{
  "arch": "vit",
  "model": "image embedding model",
  "dataset": "short English words printed on busy colour backdrops",
  "train_examples": 90422,
  "image_size": 64,
  "crop_scale_min": 0.8,
  "horizontal_flip": false,
  "rotation_deg": 5,
  "targets": ["ink"],
  "num_classes": 12,
  "embedding_dim": 128,
  "norm": "rmsnorm",
  "norm_position": "pre",
  "activation": "gelu",
  "mlp_ratio": 3,
  "head_dim": 32,
  "fused_qkv": true,
  "bias": "all",
  "qk_norm": false,
  "parallel_block": true,
  "inner_norm": false,
  "drop_path": 0.1,
  "patch_size": [4, 4],
  "conv_stem": true,
  "layers": 6,
  "width": 192,
  "positions": "sincos",
  "pooling": "mean",
  "am_softmax_margin": 0.1,
  "am_softmax_scale": 30,
  "init": "trunc_normal_002",
  "residual_init": "scaled_by_depth",
  "optimizer": "muon",
  "muon_scale": "spectral",
  "lr": 0.014,
  "momentum": 0.9,
  "nesterov": true,
  "orthogonalizer": "newton_schulz_5",
  "adamw_lr_other_params": 0.0011,
  "grad_clip": 1.0,
  "cautious_weight_decay": true,
  "steps": 13800,
  "batch_size": 384,
  "epochs": 58.6,
  "lr_schedule": "wsd",
  "decay_fraction": 0.2,
  "final_lr_fraction": 0.1,
  "warmup_steps": 1380,
  "weight_decay": 0.03,
  "adamw_weight_decay_other_params": 0.05
}
Rows from block 3, named by matrix and row number. Rows with one number belong to one neuron. Each number is 128 + 32 x the weight over its row's rms, rounded and kept within 0 to 255. All counts start at 0. Numbers have three digits each. After the name is the row's rms in percent of the matrix's.
# fc1: MLP up (model.blocks.3.mlp.fc1.weight, 576x192), inputs 0-191
# fc2: MLP down (model.blocks.3.mlp.fc2.weight, 192x576, transposed), outputs 0-191
fc1.226 099:120132117141133129088102161159117095122136160070182151090134191146148113178106074110116083135083136106124146149159110176123125114156131074134094087153143104138186113150082138121136188115110120145045152111135082121187146138124160143099106178118152078071092096115153143089148107108101134060136139120084160213138151122136071159181216163123148160135125148119166151168077119109089103084138147095161156075177165145113102145220149116145132130135119138139147108142113111046160132089124140080221119096140141173138185134160129131157123055154138167155133118138150129130170155090113118112
fc1.227 123:139103144121139087171180080154149100117131098135137074169110126114108135174094132130222157155072107112066100171123085121120123130133078048120137115123095033161119108136161154116135137116055126118130113142154100116093060111143135106179155136154093173104133055119087081181182122090206093086093122172067153125165112187122077110126107074119096150090131126075138131149102181160130088125147109151119112138114143097090180117101120133171098140095170186130103129104141121153128067117179149105117114086139084137151134141140158134089072129088127095076148082141102127150110161101122099112
fc1.228 079:106157145090125144073094081094161140113132199181085121142113091137117076095166106151155147167183110143148110100173165133141124167108153068157132165157175144154140127141093133131076118099147075127096132142106106098121104147141164127074101087140092057074147155071100099115160094116078160136080112164107131129142159123172082132106173160100190111123098106170124105137103129096111133151124131093049180101112188125182123143060131108096131105092072114090138113126131126104144080125161163147120145150089128097164115109115137080121102102072151112067138136169121135026198083097115088086
fc1.229 182:120152105069132105154099081162110117165051127118181128100146130123141132119089149139075156122154145117100140120149114151144154158157113069187088094113139113102095175095143136145093111083144106085115104118167084106170130094112119057099089113120129119126149099108126133140160082150093117126148124075100137157093104118153119130110188102172109143102107118197141082099168084058143157137068114108147051070131125134079141148102104121108131175132138127108138097141169143155136127137139194112118090137160140136136113115136104111115110110101142032120127000046098094167193105112131104119
fc1.231 076:153110119155120126154109063196058135117115101136119131157144068112117071132156105104134107103132105129111084130134156196061121168142119145096229161154185147106180125109229098118174135083090152133141116131142119147111116151097133109071155124150127150097154064107139084084094096115108138104169117132104156125114067134123127109064109139176112089127081124143145133136142088122113110162162106160143121052108092168119096083159101123103100174164146129185118172146140150063093088133132140140131139093166141092102115168131207141123114081134066161097161087122196136106152090128104130074
fc1.234 036:120107155100128132040124123109121150126094111090163100112123135118086115097096100130159171145109132136193163167189156103110142141151093174150110126088155158162101080084123114158144138177141115084109167129140136137197125131229143152100071126161142124126149133114158104129135166159170182110116098131130080130134111087070125098152123108115131136088114126129166118163167094163090112032114131168137109131139093053198098169109150104177166153155067203086173109132168116063185187155143116115096112123097193131115164075151115137150143088106177123063143117115092115104144096128148123134
fc1.235 038:105098122134158120176116147128190135171145122071157100134088168100131128122136110110137102115153146104136099117128130131125141157143139089129057161101138159151117064178141146149142152141148183174160120155086144092137157100106118138144066135090176124163132154138135109143177075147121067079138113123100050124124099069162087130087116088094117127079157135140099156113137153110160116140129085180142090153066064162125207126165180124154151118136113142119127104068095126055069131149162193133162119139089136101179131167083179182057037133124140098121117155142136191140129162120056107115
fc1.237 098:181111154215116117137146111090100197186138127133107104118109157159159166080126069099084152140111142084114123095084122147166143131093189213103120098094139115140172126103136112161043178110162123157127084093160108057143130085151068126083156103107161118143099139115136087104112094090144086193072184149161082143148112134117124129138097117142133107159104128107100115139123112148185109157109206154108135163152112169085110090077106110136161100109130116133119180144141103065157152125103169136143192115145089122085126054146164151089139089096155135127060155124107093139101101088094147126
fc1.238 166:155135128106151123167101168159157173150141158116132131072081167135142156144119154175093151092049132102141151123141162140107135108130124108114111111137221079106131099120152094168149156152085181147120076094069109087076115153149149162095101130103086187160087172146076105172078100092158098097121164142196128130150097189095136136208116150112137084148128167125117104144137164119101131129120217191154098133113106164161189127152124123121151042132115035128160108114120152165119146137181145102137103109151196178134142124104151152104124122201157130143117083124109118100123118110096121089
fc1.239 112:220076143031139126111121095095154060158088111085108070150111114099125116160123109168131148144054118101124105126181104169114109109144170118072068115182118154168168118111152181198125118121163125153183109191074132126114142115139134108096101104154126114116098097101083131149106174135125104127124116174157156139172095162148079186137109110139165104094121169101247177091098143170109115088114106166126120127107065093115149102140146138142147109157122137074132140082148132109124118106094174128119176113173171101090097100116095105084166124125184081117131127143115117099164135105135090134
fc1.240 167:115089118121148082087139104071127094124068119146125175112141126094147128105085061120082141141127142102113194121096063147115140150114120149109126114153122122138169172095112147171121150119127139081153136143099055104000136146103069136117160155130142123190099059185082163143097154120117133104111155116125168122136108144152166072090105119132125151166082061110109091088156142107073123144110180144121082183064141150157142174144114120090102105104158114140077142120126175130169147198111146086140131123131114107102134145106083152120138137132081131149157140150113111107080092043123111112
fc1.242 102:130156095103094117126163112105133156147084151105150081125144119130102108121146062170101100148131120131154224087103120153158119127116075117120144075149174152143098104063145130122122160127066135158128179158120152190157121119116124125128095155075103096078104099104176118077095209085086180138161155102102130130097118097129123171152078102093144142141153187180139124118150136136175086142072165111071103140089160102141129119136121126158124062152105160120132106117219087170120081131148145105118083111072163161145117075112166209129179087133169151157073088116187128124092092131110097093
fc1.243 154:072099082064130122143142137095129119120135129157105161204139109187163145163132105115124109158099082129171126132166132063170115103162101122119088101118161106061125103165127097104127099160157138093122163101113090119154108097137139138174134109109097066140101109140141139056140146088126090131129158178111099103128122121149130081172132141140142119150180087177162093134182169158191140108159097103093127192177117152130048091115095109161107127170131166067138159106154049102140126082136108102142101126104151122081074105103119056111179127132208147138133156127209128056162142112084094114
fc1.244 115:136139180068153153157138151167110108153099137158127132132076206073122137145095174141140167149151131138139135099040114169132091119093148101106148128082114132141118099132160137088113130124090084075080147093137122162150134149121102143098147107080095131140133198005118164114096098153151086124110104170139110121061101068097127155069100143100132139112153147123148123110133144136131123169183139131171131156117135178098149125110168109146102112119165152083176144088144098134058098118113136174134201138133037113095142130163136106050132090144111114092122091072165109142082054081105125116
fc1.245 155:130107118124120121147191158141095122103145150128061133084145168183166168154097124117132147095105102129154133176122064123099106142170085070133153150112137141107084151144146095068105144140085156189143154145124128085162092111174108137135137093161121082161150116140083137095114165107136075142109195090115176163141104170160095156115088132158147135057110127114085146065132117131181180159107118187124104134177174157141139099137150167063085122149135205132025103138147086083119102115101071143131117098111124136116142170060124149087110103040139172112132116126080133099135057124131113118
fc1.246 114:123160165110162118177109134112119173124095141087134140104127100059047145109116101164121162122113056168141126107186125065143149127113147068132133111130103097191105097137111141102085102163113097160180133163165104089175139122148110100164092132160108162180078156165146055116090139151150179121128109086159091137079114170084095136171124078146108145144136128141188074112179149099160163130136142177142094185137113091120123164137093086105107085139122089113158140144163151069085140126081187157105173083106164155159139117132141108119152088210119125137182126157149147124131196123133045152
fc2.226 088:123149115169135081115186088134115086092101104148148147089133100154123077103074133106132145092085110097173140081173164157134123170076122090109076117090129099139089138127207156169212133121129091141107143156128123137107116118144093080109143139129170155136104061133142110145096128097143151182095135074124121047115085096158129094083089114180152139135146188124111106168087021097120201095069135088157108082101149155075103189129123100090096100088087156097154099121116083146150134103162071143122139166099128177138122120096129127115146141128150171159085107093129085087127124150148108174
fc2.227 128:152157146141098084108097167111151137138151175130150107131169141101090170107160091150108099145138123132137159134119102149155084110122176193154141109109071145010136168124043170133142155116120102121101134147119138121115124108084160128090112134083118113135110130113117120104133125130078099099109170150118122138133122110121188124160117133064161131103129089153176151148181111172067165162152168122071183111129135087155087149154163171119166175098177139159164101152134154015166129124176069173137138136157136044160136032146174125130154158144081130175075129129130150089152111121089126128
fc2.228 086:150112086181155114093143143144168163118122122160127111088154127144161186060103179107142120119134126114145105123115145160088126099125151118099097136103112095059105081134099094103140124139096120143076148169099161145106094184113114150104107160161167129112069079113105202061161155145105101101173144067194143157162165122130119118123100138134178129122087071047138143159169090179093116199118134178116109125111160107187119089123128086090065109123111073140069163139095167087158114175176113154165181082120099141084145122130135167109139176140133070139079122106082134097095115098182090111
fc2.229 168:136150150155141123157091164124117090127079156140187150136180144112096192125121118150138117129108139153106178103083059110121162144095108142138172082103100154252131106168152081152106114172073122175056116158204123120139111134136118132097114165143125130130155167079112178171126094126128178117151100112112110201154101107127144080135099160117093108088156053110083102114125114180102122188172065060156153123140118114138072169157105163124134115131112126101161135151090131109109115177125158133105106151138101107146135168150083114135190155153124169047147104113154138072167160150127146174
fc2.231 091:135152120159145138097101141131124112155127125102129136086101189144140134148160137140116052150145130155139180083091101124032176145148178168180129080183166095183159130113116137160149120137159115178122109173078191111078138109099136166141132152150135128141198133089114167105038121106120134106137153102111146122087200144147111073156117132095099157153130173075130113078143128156036092120155099109103183082125131098167138151103065131108120104102176160160096114078134172102165087141104120165155140193062145134124138125143077164171163087147114172132110086104137159152067122111117141122
fc2.234 044:145118151163097152126076083162166124115164055150095098203185120156112120130129114192182104116144119074139116098161149136090171175126079053100129135125055177087102077129135155131064183070136151151121115115119097117104146183120160106104149092131103140143141120172090136101132125096102079153179161133138119103066120192108113116135096114198148145081144190150081147092108128097084151210140124147107144163128173117134161128095139105123132132172140148164122105207094117114150109143092097157118139107122169167115057116147146167105097170156065091113115106121128135163110191103123113122
fc2.235 040:162105117131153161142143104152128179107065122092126120107185080149142111165132090104127146091139156093084138120151118143128150180141172107113146139137103151159098135135153168100091098165128155102128150099056085171159147100139158107181044146128140143036062069111095146121134153087166161081116172091116101046126162041083127133020107124117117126104113131203117095158108084078147100123114137144114117136133108132081097102125111148128181144149123117141110155109102136116134075096119192198143098133138119134107116106141095142154076137099084099169203150117111143096146185107116103121
fc2.237 101:083197148120146119122089131098144099108098072092148171101120153104121182116095171165233097175096143139136153160184080143106113125137095100134109128175066172092098056084095125127122062108115113153153168132136117184067171158158107128126103095141094141113136115155134162169090153112147137141079140148163109122110144205130176172124169212176121174085130080150140138125164183123120107133148131123126110131136105119190118085137172109123085121093120145147139131101135085132161132120048144126140060137130104116137145156130056133109084139174091144197141115148131179127179094095122097128
fc2.238 163:076153179168159152151167201153221068146105120092152143146176097147156102068147132140081131096129139097114100089164119171135095172052083156198087183098127145100139093168128138153136147132077090101094116125121173150147145096186110080140112172102144132108144136127128117166085195158167130114129139166151137161128148150123128088101186128159124147139167129137087101106156086102129176077131128107163099120132154098123086146138135116157163129093141159094113144098157148134136107122113141111146168121097067181204183128120115136091135133154137088157108043087165120083124042115133107082
fc2.239 098:109136121159154123119157142115109088116082197126128129128086114144143158114121111157138126146164116127079142143114096102089191125106136102138145131122052120152131150138172090083134143179099058097122135092183158181091155094140210078149165155124114153132144126097112141141099137106146143102100134122190139092091145100100132183104111082127107091160156079160080149153123066082118130199080235155159127160071178142098116151126116140139077084067137158195130184129118127147153157165147107151163134107159223093180142086082156108116141158144100108143078114072133141119107108138157118112
fc2.240 166:133191116154189128110123133075059139127128098168099101116167142157118174141163076154134167147077137125126118124094158120185045137133152137144140057135139078158137137105161202166104108091149144128124113120165106181071145160157171097153144133121108108124114113163215125133091170144132150136090153151167105160171153085166118188090170115104122133164112155141160151088128196095138053114157179174106128161130097133104201082119084115117119122125090086149133162135168120148140138123121089133170157123102138143040172124134174184084095119165075131171131159144062160138136139118114129106
fc2.242 117:125121114219172129168134132154097092099141108140121122138151112148151203145061103174126108088121141140114126145092128112099134103090063132038137146108107096121173081162082123164133171088130156144102153115098108098144117102148198149101094111204124131163098097078085156124116089125156142103073061126175163128126141179165120138117097109101111077145096147144139149119174154063132129153099069110140140113130161110149098165130099114176145162124128102124127070189152120128084143118146067167156086115086129156116136142174171122159209148122139155074155097125041089093064147130110147134
fc2.243 148:205111113179125068101083144105122165138177072152147093084163149116172186152173120134135163074076146088107152099149132143082127109154096146098212141131145130131132176121122155141150117148153148132139112124140104109112115121138076125065100110120127174154125114064142146131104117139147090163117101145100185150129100140081069104105163157047157097069113077120130091115150200153047168142118102067118072161127188143149211147110132105159172144126163116114169135195161140138114108116148139082140155117114085155107155132141138101175137110056138148145142051158136174128124156131118142152
fc2.244 113:163095102101179117123190141132099071160136121118139110173137097142116128068140200144069061136192060150199123188127108126182117089137139130170135116166117070099150135173156107141109152129154132062129126110174172103103103140115134129176102182155116172137117157177145087142163134149127081156135149092128178163119160122153147179117098156102138106173125095148160120144076138110159138187120073168191108086108157107190119141125119144123174124161215148129122170138124092153138087087034139122120097139127140116154193130079105115127131115138167085143088176185161132111103128115141117105
fc2.245 137:122092108073108168073102134099129118060109138117180094131156104058092142111138163126190063098170114131105046147101110095193116130130160143115092115142117168122096090126090144102155076113196099152133181131181186043142112172150119151122166169113132129104124082130117091103124151149101148170109110196119088147129163166129056148090059126095109137170119132122157104155134149126119133157107143127169148149143087149140080092157156133103062103162173138141168101153137147166138089122132124093111147133105144072127124114179178102199127146120171132121054074086152094154097150137087141122
fc2.246 118:098104131118110152163151079102152196133088104140087171112101120086123133153136083158146153127099143110026137110155073164088065107134130154128109120107119104123144129088156144139046175120093132107145181115107151179136127105113118142111153169155120088073098119125115165146135131176134131144159216175158126105176178114148115089126111100131149105150085137179085111095130079132092161181119100108117164137129115136149089179147103122182156107111123096207149154111038188136145167144188139129174088176180064143172165125109107075106114124155114105141163119179119127167141109142119173080